python train.py --model="model that answers yes/no questions on an image's attributes" --dataset="dead-leaves pictures: piles of overlapping shapes" --train_examples=36250 --image_size=64 --crop_scale_min=1 --horizontal_flip=true --translate=0.06 --questions_per_image=8 --encoder_arch="regnet" --encoder_norm="batchnorm" --encoder_activation="prelu" --encoder_channel_attention="se" --encoder_drop_path=0.1 --encoder_depths=[2, 3, 3] --encoder_kernel_size=3 --encoder_stem="deep" --encoder_widths=[48, 96, 192] --fusion="cross_attention" --fusion_encoder_width=128 --fusion_encoder_layers=7 --fusion_encoder_norm="layernorm" --fusion_encoder_norm_position="pre" --fusion_encoder_activation="geglu" --fusion_encoder_mlp_ratio=2.67 --fusion_encoder_head_dim=64 --fusion_encoder_fused_qkv=false --fusion_encoder_bias="qkv" --fusion_encoder_qk_norm=true --fusion_encoder_parallel_block=false --fusion_encoder_inner_norm=false --fusion_encoder_drop_path=0.05 --fusion_encoder_positions="rope" --fusion_encoder_cross_attention_every=1 --init="kaiming_normal" --residual_init="scaled_by_depth" --optimizer="normuon" --muon_scale="match_rms_adamw" --lr=0.0016 --momentum=0.95 --nesterov=true --orthogonalizer="newton_schulz_5" --adamw_lr_other_params=0.00086 --magnitude_pruning=0.7 --steps=3700 --batch_size=64 --epochs=6.5 --lr_schedule="cosine" --final_lr_fraction=0.1 --warmup_steps=110 --weight_decay=0.3 --adamw_weight_decay_other_params=0.05
Rows from block 2 of the fusion encoder of a small model that answers yes/no questions on an image's attributes, named by matrix and row number. Rows with one number belong to one neuron. Each number is 128 + 24 x the weight over its row's rms, rounded and kept within 0 to 255. All counts start at 0. Numbers have three digits each.
Before each neuron's rows are labels from the 100 texts, of 14976, where the neuron reaches its largest size: "fires on" is the input token at the peak. Only what is clearly more common there than usual is listed. The data: dead-leaves pictures: piles of overlapping shapes.
# gate: MLP gate (fusion_encoder.blocks.2.mlp.gate.weight, 336x128), inputs 0-127
# fc1: MLP up (fusion_encoder.blocks.2.mlp.fc1.weight, 336x128), inputs 0-127
# fc2: MLP down (fusion_encoder.blocks.2.mlp.fc2.weight, 128x336, transposed), outputs 0-127

fires on: "large pieces"; "pastel"
gate.58:128128159161128166186075128128183128128164128128128128148128104103128128096128128128173128128128128128128128086073092128128128128128128128128128156128128128128183074128128128181128128128128168128128077166128128128128128128195158166186128128128128128188165128087128128128173128128191128163128128128128128094128128128128169128128128128154128128128128128128180175128128128128128128128164
fc1.58:128128128128128128128128128078128128128075128128183128128128128128128128128128128128152128128128168128170186128174128128128128128128202128128128128081152128162151128151128198128128128128128128128128169128128128128167128128128091128128128156169128128128128071090083128059128128166056128128128128128128128128128128064128128162128128155189128128101085128128128161128128128082128128128128
fc2.58:128128171101092128128128145152128128095128128128115128128108128128052128128053104175128128057106128128128128128080128091164128128128128066128166128160077128095128128087128128157128128193128128170128128128128128128128160146131128128106159128128108171128083162090128080084128128128128128128128128110087095152160128128153128107158128128166128128128128107128128128128168128128128128128128

fires on: "large pieces"; "star"; "gear"; "flower"
gate.335:128128128173174053128128128128128128078128128128128153171128162085128128128083108082128128175128128128128128128128128128128128195128128063164128156202128224128091128151128128128128128128128158128128152128128139128200128128170128128128128128197128128128092128128161097128128128128128128128166128128128128128128163128128128128164128128128128128104128128128128128128128153128128128128128
fc1.335:128128128190180128128079173128128128128128154080128128128128128128171097128128128166128088128128128128128128179128105168128162183128128128153128176128128128062159128128128128050128128128128128128151128128128128128162128128128085128128196128128128128128089128128128202128128128074128173128128128128074128080128097128128128128128128128128128128172128128128092128128128128128158128128128
fc2.335:128128128128128128128128077128128128128128128128145128128075128128128128128128128128128128128128128128095128077128128128128128128128168128128128128043128128128128128128128128128128128128128128195200128128055128184175128060128128128128128089128152082128128128128128128128136128128163186128128128128128128184128069174128128076128080128128128128128128128128128060105128182128128128128128

fires on: "gear"; "flower"; "star"
gate.146:128128080128175128185128089128128128088128128128128128128128128128181111104156128128128128091128128128061128173128128092162092128128128175103128082128128175128128128128128145216128128056128128128174170128128105128128128092128108128093163128128128128128128128154128170128097128128104128089128196128128128128128128128128153089128128128128128128128128128128128128062095128128128128128128
fc1.146:128106169091128128128128128128128178104128168128128128128171128149076128199128128128128105128128086128128128128128128104128128176043128128128078128128128128128128159163128128128091128128161165128128098128128164128086088175165095128128128128128180128128128128128177128128106128128128128090128128128128128128161128128128104128128128128128059128128157128128128128168128157128083063092128
fc2.146:128132107128128162173091128128190128128128128160081128168128128128128128070128156128128128128128128128128128128094107107128183097169156093128106128128128153128128076094128128128128104128071168097128128153190128144128128163128128128128091155128128128097134128107095128128082091128128175160128128128128128200128128128128076127104128128128128128182128128128128062099128128128109153128128

fires on: "aligned"
gate.265:128128077153128098162128128128099128128091128128078128128087128128165128128128097128128157152100128128128128128128103128128128165128128128128128128128128048090128082158188159128128128128128152128128128128128128128128128128162128086128178088128128128172128128164182157084128128185128128128167128128128128159128128128166096097128186093128128128128128128157092128128128073182108163128128
fc1.265:151128128128128128128096128089128128064128128128158128128092158078128128128128128173091128128128128128128128128128128128128160128128128128128068128128128128128128128128128128166128128169128175203128128092128128128128128159128170099152097128186128128128068128128128128073128167128128128128166128128128075097165128128128128128128128097128128167128128063128128128128128128062128167128199
fc2.265:128128128060128159128128128150128163117128128099138128128128153128128128128113128128202128128128128128148128076051128128128128128128116128128148128128128128128128097118097128116128128128128128085094128189128128172128128093128128128128190066170138080100128128086128128128128128128128128173128056128128128128128128128119128075128089128153128128128097165128093171078140093128128128160105

fires on: "earthy"; "cool"
gate.234:128128128128128128128069088164176128128128128128154165128128128128128128128128078081174156066128128128103128153128128128128128128094128152166128170080128128070128128128128160128128151128094128176128128128128128128128128128100128128128128113097128128128128163098128105128111128128128128128074077128176167128061076128175171128105128158128128089128128128128162128155128164128160169110128
fc1.234:128128158128128166128160128128128128083128081128128128128103085128128128128076128128101128128128165155128151109128128128150168128128099128128128128128095128191128128128128128128108128128128166105164128128100190082128128128128128128174156128128128128085203128128128143128128128128128095148128128070128128175128065128185128169128128128192128154128078128128186128128128128168128128128128
fc2.234:128128156060128197175128128128128128128162128128166128128128128128152152060128128128081159128128128128128066128128128155128091106080156128140110128128128069128128128128128128128168128128128128155168128197128128128128128128128153128181077128128128128128160128096128128128164128160128128128104104128173174128103097071128128128128128128082128128128088128174128128128128128155128100128128

fires on: "drop"; "rhombus"; "circle"; "ellipse"
gate.75:153128156128078128128128197128128128128128176166128128128097128128170128128128128128128102128128128128128128128128128128128128128128073099128128128077128128207128128159128128100058128128128128128128128102128128128128079128128128162128128128102128128128178128128188128128171128128128128128065058128128128128128059128128128128128128128128083128128128128177166128163128171081154128128128
fc1.75:128172128128128113070128128128128128128153128096128128128128128128128128073128128156128128128128180128095070128216128128128128079128098128128157128164128128068128128128128156128128179128128128070128128128101093128128128098128128128170163128146128128095128164128098128128107128128128128128128128128154128164128128175128168128128128183128128128128128190077190128095128128128128128128087
fc2.75:128077128128153128128082128128181128076128128172128128094128128128128128120148128128109128159154128128104164128128156128128141128128128128128128128089157217128128118128100128128128128128128128128128128128084128128128128171128107156128128102173082116147128128128157087163079149128095137128128098104128195128128128091101128128177128177157128179128148128128128128161128161128081128128192

fires on: "gear"; "star"; "tee"; "cross"
gate.243:128173128128161128109128128128176128057164128128128158213128128073128128179128128128128128128128128157095128167128159128128099128128128128160128128146055128128093128128162082128160128128128128128128060128128172128128128128128174128128128128128128099128155128172128128128128128102092128128128128128082160128163187128128073128128162128128161128156128128128128128090128095128128128128128
fc1.243:128128128076128128094128106128128078128128128084128158128128184128170128101128128099089073128128159128128128128128173163128128128128175098128128128184128128128128128128128164128128185128178128104087128128128128128128084177128128147128128128128128063128128128128128128128128128082086086128128128085128128128128128163090176077158128096128159128128128128096128128094128088128179128128128
fc2.243:128151128128128128128128161128128128128170102179128128083128157176128128155128128128128183128128081081178128091090086128128120128092128128128095128089183100128151128128128128128128128128087128074128128128128128128128128128156128157128128128072128184128179128128149128128199128128155128128128128128128099130128128128179128128128096128090128128087128188128088128128147128128189128128128

fires on: "large pieces"
gate.229:128073128128128128128128128128067128128128128151085128128128128128162072128128128128128128128014108128128128128128101128128064148128128128158128128128128128128128128168128128156168083128128128128128128178128128128128128128128128128179128128128084055176128065128128128128128128128128128128128128128195128082128087128151128128161128128128128101090128128128128128128128128128163167128167
fc1.229:094158180128186128128070128128128128155128128128128128128128128128128128128198128128128128074128128163177128128128128128128128128128128128128159128128128128128128128128128190128090082128128106160128128103128155128128128128168128128128158128128077085170128128128191128128128128128093128128128128128128128128128128128070128128074067128128128156128128175128128128128128128083128184187070
fc2.229:135128129128083077148128128128128128162112164128128128099100128188128151128128128155128128128138128128077128128127157128093151128128128128128128128114128128177128128089128128195092151116197128063128104128128128128197128128101128128128110128147128128128128128149128128187128128128098107128128056128128115128070161128128128133204128128092128131128134128128128128128071128128128106173128

fires on: "vivid"; "flower"; "frame"; "warm"
gate.233:128128128128128128099097083157128128128174082181128101083084094154128128128128158091128128128128089128128128128091128128172128128095128128128077087128128166128128128195128128128128128152128128128089106128172065128151128128128128128128128128128128077128128160128128097128128128170128128128128128090128128099142128128128082102184128128128164128128128160128128182184159160092128128088128
fc1.233:128128110128128171128173128128128128078183128128128128060128128128128128128200128128128128077128151128128128109098128048176128128168128074128128128128097154157128128128128128160128157128128096128128091128183162177128128094128128068128128147128128152128128128128128128128128128100128128155128128128084168184128128155128092128165128128128128128128128128167128128128128128128160128128070
fc2.233:192128128128128061059128128128128128128128128128128128128128128128128128128128128128128128128128128128128128128162128128128128219128046128235128128128128128128128128128128128128128167186128128128128128128128128128128128128128128128128128128128059128194128128128128128054128128128128128128128142128068128128128128183128128128128076128128190128128128128128128128128128128128128128128128

fires on: "gear"; "flower"
gate.106:099128128086195128128128128128159099128159128161104128163128128128128128128128128065128128096128128128160099128128128128086128169128179080128166128128128170128128128128128068128165128128181128197128128186128128164128128096128128128128165128128128128128073128128128128128174128128128165072128128092128128128128128091128180128128128128128128128076128155106128128166128128128128180128128
fc1.106:150175170128128085128128088128070128176128128085169128128156151128128128128128128128108128128063095145128128128128128128128099128128128128128128099128109128092128128163128128128128165128167096090158128066128102128128095128176128128128097128104128128091108170128128128167090128128151147093128093145128088128128099198128128151128064064109128128128128128128128128128128090128128128152148
fc2.106:090162054128090155139128196074085128161171128128091128158128128128128134128128128128160082128128128128128046108128128128128128128128128128128128151128128128158128128093128143115096128128128167177142128128165147172128128128128128128128096128128128156187128128128128128146128128158128128128128128128128128128102133128128180128128128128128128164063099128059128128104128128176128128093091

fires on: "aligned"; "large pieces"
gate.57:174128128128069176128162162150128081128103128128051147128128128128167128128067128128128128128128128128128098088190128094128086128081128128084128093128128128087085128128128128128128128164075128128128128128167128128101089061152128128128128128128163128128169128128128090128198128128128128102128128128128128128128128105128128110128128128128174128128170128128128128128128088128128128128093
fc1.57:128128091128190128128128164128091195128128128128128128128128128099128128128128128128173128128128128128128128128128082169128128076128128128187128173128128128128128100128170128086067128165180128170128128128128128128099100128068128128128128128128177128128168128128128128173128097128173065108128128128128100159162128128128128128104128128128128172128080128171128128128128128163128070128128
fc2.57:128128170075101128105079092128128128128128098128128128128128128128128128128128128128128128128097128128186128191128128128128128080128128128155161128171128128128170164128128153128128099128128105117128128128128128154208128167128128128163128170128047128128174128128087128092128128156128128128128128128128128128128128170128128078128185128128065101097128128128128128049128128128128111128128

fires on: "drop"; "ellipse"; "heart"; "semicircle"
gate.5:082076083128100128128128128128171128128128128128128128128128128070128128081100128128128128128128128163128149078128128128128128128128098088104128128128128150151128098128128094128128128128082128165128128075097128128128128160128128128128128128072166128128128128154128099128128155128128128155185174079128128160128128128171186180076099128188156159159128128128164128098128097128128082128128
fc1.5:128063128128128128128169128093128128128095128128128128128153084071128096165128071128128128074128128128167156172128158128128128128187128128128128128128128128128079128128128100128128128128128128177166128077128128100128128128164128128128128128128128128166128169128161128128128128128096128128128128150128174128057097092128083154128063088128128128170084104128128128097128128128128171128128
fc2.5:095128128128128128128128128128152128128172091128128128128156128128128128128128128128128128128128128128128087073128128128096090128082128128195128128128128087128128128188157076095128128128074128128115128063128145128128128128128128167128128128128076091045191128175128128128128195128128187128070153082128128128128128128128128128128128173128128128093128128128128128128128128140128104128128

fires on: "earthy"; "grey"; "dark"; "warm"
gate.313:096128179128128128128128128128176128128128202087128155089081161128128128128128128128128128128083128128128128068128128128128085128128128163128128128128090128128128128084098128068154085128128188128128128128128128075096128128128145128128128090128128128099128128128128128128086128167128128128169189128128128128128128128128049157128128105153128128128104172166128128128103096081092128128128
fc1.313:154128128128128104128128153128128128128128192128128128128128157101128128128205128128128179128128128089128061128128128068128101128128128128128106128128128072128128128128128128128176128128128128068128077128128128160128128073128128128073098128128128128128159128128128128128083128128165157128128128128128128128128128128090128084128128174128072128088128188128180128128128128128128128128054
fc2.313:077196079128128128128128128128181188128128128166128128128128098057128128128128128128128094128167156128128128113128128128128128092128056176128077128128128128176128128128128128102128083128093160153128153092128106128128149128128128093128128164128128128102128198128128065128104128128104179128186128103128173128128128128128077128128128128128128128128128128128131128128128128128128128128128

fires on: "warm"; "grey"; "gear"; "dark"
gate.32:128128128128128128128128128128128188128128128128128128155128155128165128128128128069094190128080128183128128174128128128083191128128128128128150182128128128128128128128128128128187128128157088157128128128128128069106128128098128128128208128185128128128128128128128128094128128128128128151128128128128193182128128098071128128128128128128128128128128128128128128128164155128170128169079
fc1.32:128190158128128128128168128128128128164142156128128128128128128128128076128089128104173179155089128169164092128046128128128189128128128156128128128128128128128128128128174128128185128128128128196128128128151128128128128128128128128128128128169167128128081128128172088128109128128073128128128096173128128169128094128128128128128128128128174128128177128128128128128128128128168170093128
fc2.32:128128128128128128128128128128053128128128183128128128128128128128128128128128109128163128128128128128128128128128128128128128128128210128128128128128128128116199128037196128128128184128128128128128128128171128045128069128128082128128078178128128128128103128128128128128128128128128081172128128128128128171128128155128128174128128128128128109128128128128128128128128128090128106128062

fires on: "large pieces"; "warm"
gate.168:128084161128183128159128128128128128065128128080128166128071172128128172128128128128128162128128128128164128128128169128079048161092171162171084128128096161128128128128128128128105128095088128128128128167128128128128128128128128163128128128128103128183086159128128164128128163128128128128164093128128128128128092128067128128161128128128128128128128128128128128092128128083097128128128
fc1.168:128128160128128182128128128077128128128128128128128128128128186150128069128154128128128150128052128076128128128100096128128146128128128128087128087128128128169128128195099128128128128161128128128128128128084128160128128152128128068128128128128169082179128128128128166128128168128128128145128128128077128128182128128128162128099128128128128128128128112128196128179128128090128128068128
fc2.168:128128128128092128128128141128128128091128172128103128128069092128146180159128128120128128128082128078128128128128169128128128128128128128128128128192090082097128128101128080128128156060128128128171168128102128091128128154128128128114192128141128128097128074128128128128128099128128177128128128128128128128128161174160128088159106128165128179128128180128110128081128167128128107128128

fires on: "drop"; "rhombus"; "semicircle"; "ellipse"
gate.105:128160128128100128227181128128094085159128128128128087128128099128128128168128128146128128128171128128094098128128069128128094128056128128181153165128128128190128128107128128128197178160128128128128128128128163128128128128128094128128128128128128128128128128128128128128128128128128128128128128051128128128128073128075100128163128128161128128128128128128128128128128098128128128166128
fc1.105:128128163105128128128063128128128128111128158128128155128090128128128128128128128191152128095128128128145128128151151150128128083128074128128128128128093128164128100128128100099128128189128128128128088089128128128097145128099128128103128128167128153097076097128128096128128128174128076081128128128128181058128128147081128128128165170182163102162128128149128128089128159107128128128128
fc2.105:128128128165128128109128085128149128143128128166128149128128078128128128128195128098128128171128128128043128128128128128128085128092167128128128068128153128128205128128128128128128037128128128128082128100128128128128128128128144128128128128101128128128128174128128128128128128085128186068128128179128128128128161128128170128128128124200128128139128095128128128128128094128128128128128

fires on: "aligned"
gate.296:128128085128128128128074128128128128128128128189128128128087173193128128128128097128128128128081128182128128128128128077128128072164174098157128128128128128128086128128128186128062128074128128099128128128128128128128109128128128128128128128128128095179128128128128086128190128128201128128128101128128128128175094128082128128128128077128128128128128128128128128128164128128128171128128
fc1.296:128128128089128128128128128128128128128128115128128128128128128128128128128128076050128176171128128128128128128128128079128178128128128073090128128128128092168128128128168128058128102128128128128128068167128168128128128128128098128128169196040128128128145174088164128168128128128128128128128128128093092128128128128128128128128091128128170128128128128128128128128128128128128168128065
fc2.296:128128097128128144128128159128166128128128128144140190097128164082065128128128128089128090128163034170111128128095108128128117128161079128128128128128128128128128128152128128138128128078128128128088128128096082128128155128128128094102075128128128128128128091128128128128128175186128128128176166128128160128150128128128128128170128128176084068128128128128128128115090128102114128128128

fires on: "aligned"; "cool"
gate.260:128165128128087128128101183128128128128173163128128128096128172109092073128128128128128128128128152128128128128128128075180128128128128082099128157128100128065128128128102148128128128177128128128128128095085128128128128128083101128128128128176128128128128128128128088128128095128098128128067128128128076165112086066128151128128128128128175179159173128128128128128092150128092128128090
fc1.260:174088128128128089155080047128128128128128075165162128128128128128128128128171128128078128128066179170128128128128128167128128128128128128128128128128128128128128128128128183155128128128128128128128058128128128169128128128128128128128128128128128128170077174090128128128178128128128128177128128128128128128077128128128085128128128128128128162128128128171128128069128128128128193128087
fc2.260:083090128128128168156128192128128128128128173082128128128101128128163128177090128128128061128128128128128128128128151128128098098128150128078128128128141128170080143128128102176115136159128128128169128128128128128179128089128060128104128180128128128128128128173128128091128128128178128128128128128128128183128171128128174128128128085128128128077128128128128128128094079097128128128128

fires on: "vivid"; "gear"
gate.323:128128128128128128128128128156128101168088184128159128128166128199128128128128128128128169128128128128128128128128080128128194089159128128128128128128128128128128095167128069128128158128177128187128128128128085128128187128128128128163128128128161128151128128167128128128128128062086128128160128128080128160085128170128128128128128128128128128128128063128090128128053128128128128128128
fc1.323:128128128128128085175128128128128128168128128128128093154128079128128128128128128128128128097109128128128128128180128128128128128128128075067168128128128084128128128128090128066080128128128128128165128068128128090128059178128174128128128128183128128128128128128128128128080082128128101194128128128128128128128174128172128196173128128128128128128128098128128128128128128128128128128179
fc2.323:128128128128165155128128128128128128128128128128128039128128128128128188128128128128128159128128128128128128128128128128128128128128128128128128128128128128128128128020128128128128128128075128128128054128128128199128128087128128128128128128128128128128128128128128128128128128128128128128128128128128128031128128128128128019210128128128128128128061128128128128128128128128128128128128

fires on: "gear"; "bar"; "ring"; "crescent"
gate.56:058128151101128147182080128128076128128045128128128128128073128128051128128168128106128128167128128091128128150193128128128095162128128082086128128128128128128128128128128128128185128128128128128128128128159128128085128094128077128104128128154128128128128128128128170128128128128097128128128128128128128095128128128128128128181090165128160152128081128128128145073128128128128128128128
fc1.56:128128128094128128128089128128128128128157164185128128182128128128128128093165128128128128185089128095128128179128090128128105128128128128066128128128128176110128175128128128096128128157052128084128066128128128128128082128096128084128128128128128128176128109154094128128128128157128128128128128160075128128128128128128128104181128179128128128128128128082128128128128174167128167128128
fc2.56:128165128128128168128131176089128106128163109128128128128128128122128169194128128128128128080128128128186128128086174088168128128147128128128128128128128128092161128098158128128128195068137177128128128128128128183192128128128128128128162128128153112083070128078128100128128128091128128128128128128128128191128100128128128166128128128128128128128128128128128077114128128128128073128128

fires on: "vivid"; "cool"
gate.206:128128091054128128128128128128128128128128128128070128128128128128128128148151128088158128085228128128128128128128128128128128128128128128075128186063128128128128128128128128159157128088128128128128128128172128128128107089128128128128128128128128128160128128128128128076086128128187128128128085201085128128128128128128128173128174128128128128186128128128128128128128128172128128183128
fc1.206:128128128128128192128128128128077128073128128128128128128128128069128128128128128173128128128128193167128128128128128128128083167128128081128128128062128128177128128094216128128128128128128128085128128128128128128128128128128128068128128128128128163157128128128128084128128128128093128128128128128128128128128062128128064128091128128128151128128179057128128128158128128086128128128128
fc2.206:109154128161165128128170128128099128128103128128128128155128128083128165167128128167128128128128153128186128128128101128160128151078128128128128094128128128110151094128128099128128128187128071163103165104128128107079128128163165128128128068128128128128128128158128128145128128128104128128128173084145128128079166103128095128139128128128128088104069176156148128128070113090105161128128

fires on: "large pieces"
gate.161:128128128128076128128128128128128128128175128197128128112128155156128128128128128128128084128050128128128081107128171128128128167128090167128128128128180128128128071128168128158128100128165128093128128115128128128104128128128128128177128128128128128128128075084172186101128128128080128128128128168128166128128128128128128063128128128144128128128092128128128154128128128128085128052128
fc1.161:128128154128128165087128094128128128128128157100173128128106128096128128128128107128128171104083163128099128176128128162104072128128128157128128128076128128128128128128128159128128128157182094128128128128128128128128128128128094128128128103098128128128128109128128085128202128128128128158197128128087108128128128128128156172128191128179128128128128179128128184128070128128167176128128
fc2.161:128128186128128128128128128070128161128128167128128128128128128063164128128128128128128074128128128128128128128128089128128128128128128094128128128084128128159128128128128077128128128128128128128128128128128128128128128128128128128086083128128128128128128128167090128128128062128128128128128089128128096191128128128183128128205128128075059128128128058128128128128128128206128153128167

fires on: "warm"; "earthy"; "pastel"
gate.111:128128055128165128161128128128128128128082180128128074176128128128128168128152090085106128152083128128128109128128128128128128128101128128177128128128128068128194128128128084156172128128165128128128173128128128128128128128051128128128128128128128128128128102201128165128128128128128128128128128128128128128128079128128079128128128128128160128128165166128169149128128128128128165176128
fc1.111:128128128128128128128101128128102128128128189128128128128128128128128155128043128128128128128128128189128128128053128128128128128128128128128128128128128128128164128128128128128182128128128128161128128102082128128128128128079128170128128128128101177128128128128070171128128128128128090128167128128184128128128128162200128128128128128192128128068192128128128090059128128128128106128128
fc2.111:178128091128097128128128128128103128128128128128128128128112128103128080128128128128128158170128128104128128128128128128128128128168105099128128128128128099128128128088128128169128128063128128128128128090128128128128128128128128190128101128128166128128128201128128128091128128094178195128103128208128128128174161103092139077168128128161166128128100171128128171128091165081128128128128

fires on: "aligned"; "vivid"
gate.150:128128128128128128128128111128173128128128128188128128128128128128177128128128128128128083128128128128128128128128128194128128096128128128128128128128128171066055128128094156068092128128074082128128128128128128128128128128172128063128128128128128079168128128128128128175128128128128128078128071128128128128204096128128128128128128128128180128128128087128128128128051128128128128128128
fc1.150:128128128164128128128128128128067128163085085094170128128128128128128101128128170128128128128128128128128128128128128128159128128167128128128128128128128128128161102160128128128128128128128128128128128128098128184186128081100128092128128128128170128128128128063071128088167128128128078128094128128102128175128163161149128128128181082128128174128128174128128070088128128168097176128160
fc2.150:128128128128166128128062128091173128128128128128083128128128128128128128128128128128128128185128128128128128128091128128171128128128200128128128128092172128128128128128128177128128128128128128128128128065128200128105128128128128128128128103054128128171171128128128128128128128178095128128164128180128128128128128079128128128128128128128128172128159128128128185128105170128190128188128

fires on: "drop"; "rhombus"; "circle"; "heart"
gate.3:128128128128068128128128060128128128128128128174128128128128128128128189128128142128061128128184167128128128128128060072172128066128128128128128128128128128128128150128128128128092128105128128128128083128128128128128128128128092128128083128128128128095128128053128128128128128128128128128128128128128083178128128128181128128128193128128128128128128163128057128128128170128128128128181
fc1.3:157155128128128089095159128128095128162128128128149128128128169128128166175128147128057128128180091170128128128128128128158128111073071094128128128128164128128128147128105128128056128088128128128128128092128128128128097128128128128128060128128189128128128128128128128079128099096128174128097128128167075128128128086128162128128095128165128128128128128128128128165170156128128128128128
fc2.3:128069128128128128128128128148082071098128128128119128128171089171128128155105102128128128128128128085128128128128128128128128128128128128128128128128128089128128128128128128128128056128128153128128128128128164128128128084128128104128128183128179128128128128128128085128128229128182128128128128128037128128128128128128128164162184128128128205128128143106128128128128128128128128081128

fires on: "gear"; "ring"; "frame"
gate.88:128128165128128128128128128128128128128085184093128128172128128128160092091128128128128128153128128128128128128200128128175128128128128128128128167128085128128128128128176128128128128128128182128128128128128071094091128128128128128196149128160128128097187128128128128128128157128066101128092128056128128128128128188128128128128128128154196128128158128128128084128190128128128128128128
fc1.88:128128089096128171128128128100167128128128180128109128162160128128128128128128128171156128128183128161128161128128128128150128128128128103128128128176128128165128128128128102151128090128128128128128096128128128162128128128066093128084195128128128128092162151128128128128128128128166128085128067128128128092128128128128167089102128166095128162084128088128128181092128128128128175181087
fc2.88:137128128128128128166128130128181128128152044128152157128128128128128128204128128128095128096128136128128128128088128128073128128121088128197128128087128128128128128157086167128128128128128128128128128128128128128148128128128128160128114194128191147128128128128091128103082100128128128128128128128083128171128128128112112128162103128157128128142128190076128069128115128128155128084128

fires on: "large pieces"
gate.157:090128128128128177128128161073128128128128159128063069128171128128093128128168128175128128128173128128128128128128128128156091162128128128128082128128128172128128128128128128128128128128081153054128128128106087128128128180089185101128157128128128093166088128128128075128128128128128128128128128128157128128128128128128178128128184160106128128157128093159128173101128128128128128128128
fc1.157:104063128128128128128128082128128128128128162128077094091128178128128101128128128128128128128162128128163128128175128128128128128128128128128069128176128102128128128128128173128128170102128128100128081128161128128128148128128128128128151128101089149085079099128088091128098128128128128160075099128128128107190128128128128128128166128128180128102168073128128128128128128128128062176128
fc2.157:128128128128128128170128128128128128014128128086146159196103084111128176139128128128128128128189096128128128128128128128128128128128128128128062094128128181128114128128070128128161128202128128128128128128128128128128128114128128128123128095128128190128109128128128128121128128128128128128128128128187167127120128128165128128128051128146128128128128128128128128128128097128145128093083

fires on: "aligned"; "vivid"
gate.79:128128165128128128128128128128128128096128095147128161128128128128128095165160128163079061128100128128056105128182128171128128128128128203128128157128128128128084128128128164128128128128159128128128128101128128128128128096092128128128128128081128128128157128128128128128128128162128128128077128128128200128062145128076128087128128097128128190128128128128128128128128181128164085128128
fc1.79:128128128128128128128128128128128128219128128128128128128104128128128093128128128128128187128186060190128128128128128128128128159128128161128128128128128181128208128128128177128128094128128128128128211128128128128128128128128128128128128128128128128128128128128128209128162128128101176128181128095128073128163128128128128128128128128128128128128128128128164094162128128128094128180128
fc2.79:128113098182128128128128128128128128068128128153128169128128141128128172128128128178128128076128128128089128128187118128178128104172128128128174157148128114096061099101143091180128128170128105139128119173128139204128128128128134128128143128128128086128128091075128080128128128128128128172112128128128128128093116128128128128128128128128128128149068078128142155128128128089128128128128

fires on: "gear"; "star"; "cool"; "flower"
gate.226:095128128128168128128128128128164128128128128128128128128158078128128128186128128128128110128128098161081156168128095128128079184075128182085152128128128128128165128128128080128128084128128128092128183128128093174128156128091128128128128128169128128128128128128128174128128128128128184128184128088128088128128128128128128128128092112128128097092128128105128081185128128128128128165090
fc1.226:128128128128128128128128128128128128128128128128128128173128181184128128158128128128128094061128128128128128128151128080165128128128128128128128128166128096075128128128128141213088128128128128098128128096077128128128172128128128128128128096051128181128128084128128128128128128080128128085128128128128128155128128128083151176128128128076128128128087164105128128128128074128128068128128
fc2.226:128128128128128128128128128165128128155128128128128128091166104128155128056128128128128128148128128086128086128128128128128128128128128158128163174128169081128102128128128128092128128128128190128083128128128128166154128066128128128081128107128128042128159128084179128128128128128128128128128145128160128128128128128128164086162128091189160128128128128071128078128128167157094128128128

fires on: "warm"
gate.274:087128128164128128128128128128161128128128128082101128099128128128086107128128128128128163128184128128128117128180100171128101128094128128128128128102128128128128128128128083128128211128100128168128128171128080097170081128109128128128128128089167128099128077128147128168128154165091128128128099128128128128128157128128128128148128128059128153107128128128173128086128159128074128081098
fc1.274:128105128102102091105128104161128175128128128128128162128210128128128128128101128196128170128128128128128128128085128064149128164128128128128128128171128128128128128128128173128128128163097128128128128128096163128128094128197091160128128158128159179128128128128161128086128168128128128128128128128128128146128128128128097128066128128128128128128128128128128087128093082128201148128084
fc2.274:128087170128128128128128128128128157128128128128079128128128128128168128101128081086195128128128104128108128128143128128128128128128171164128148128128176128128128085104128157128165128128128128099128128082093111128128128128128128128156128128128128160128128128064100114063128128128103153128128128128092071162128128184128089068128128096140128128128174171128145128164128086128141081128180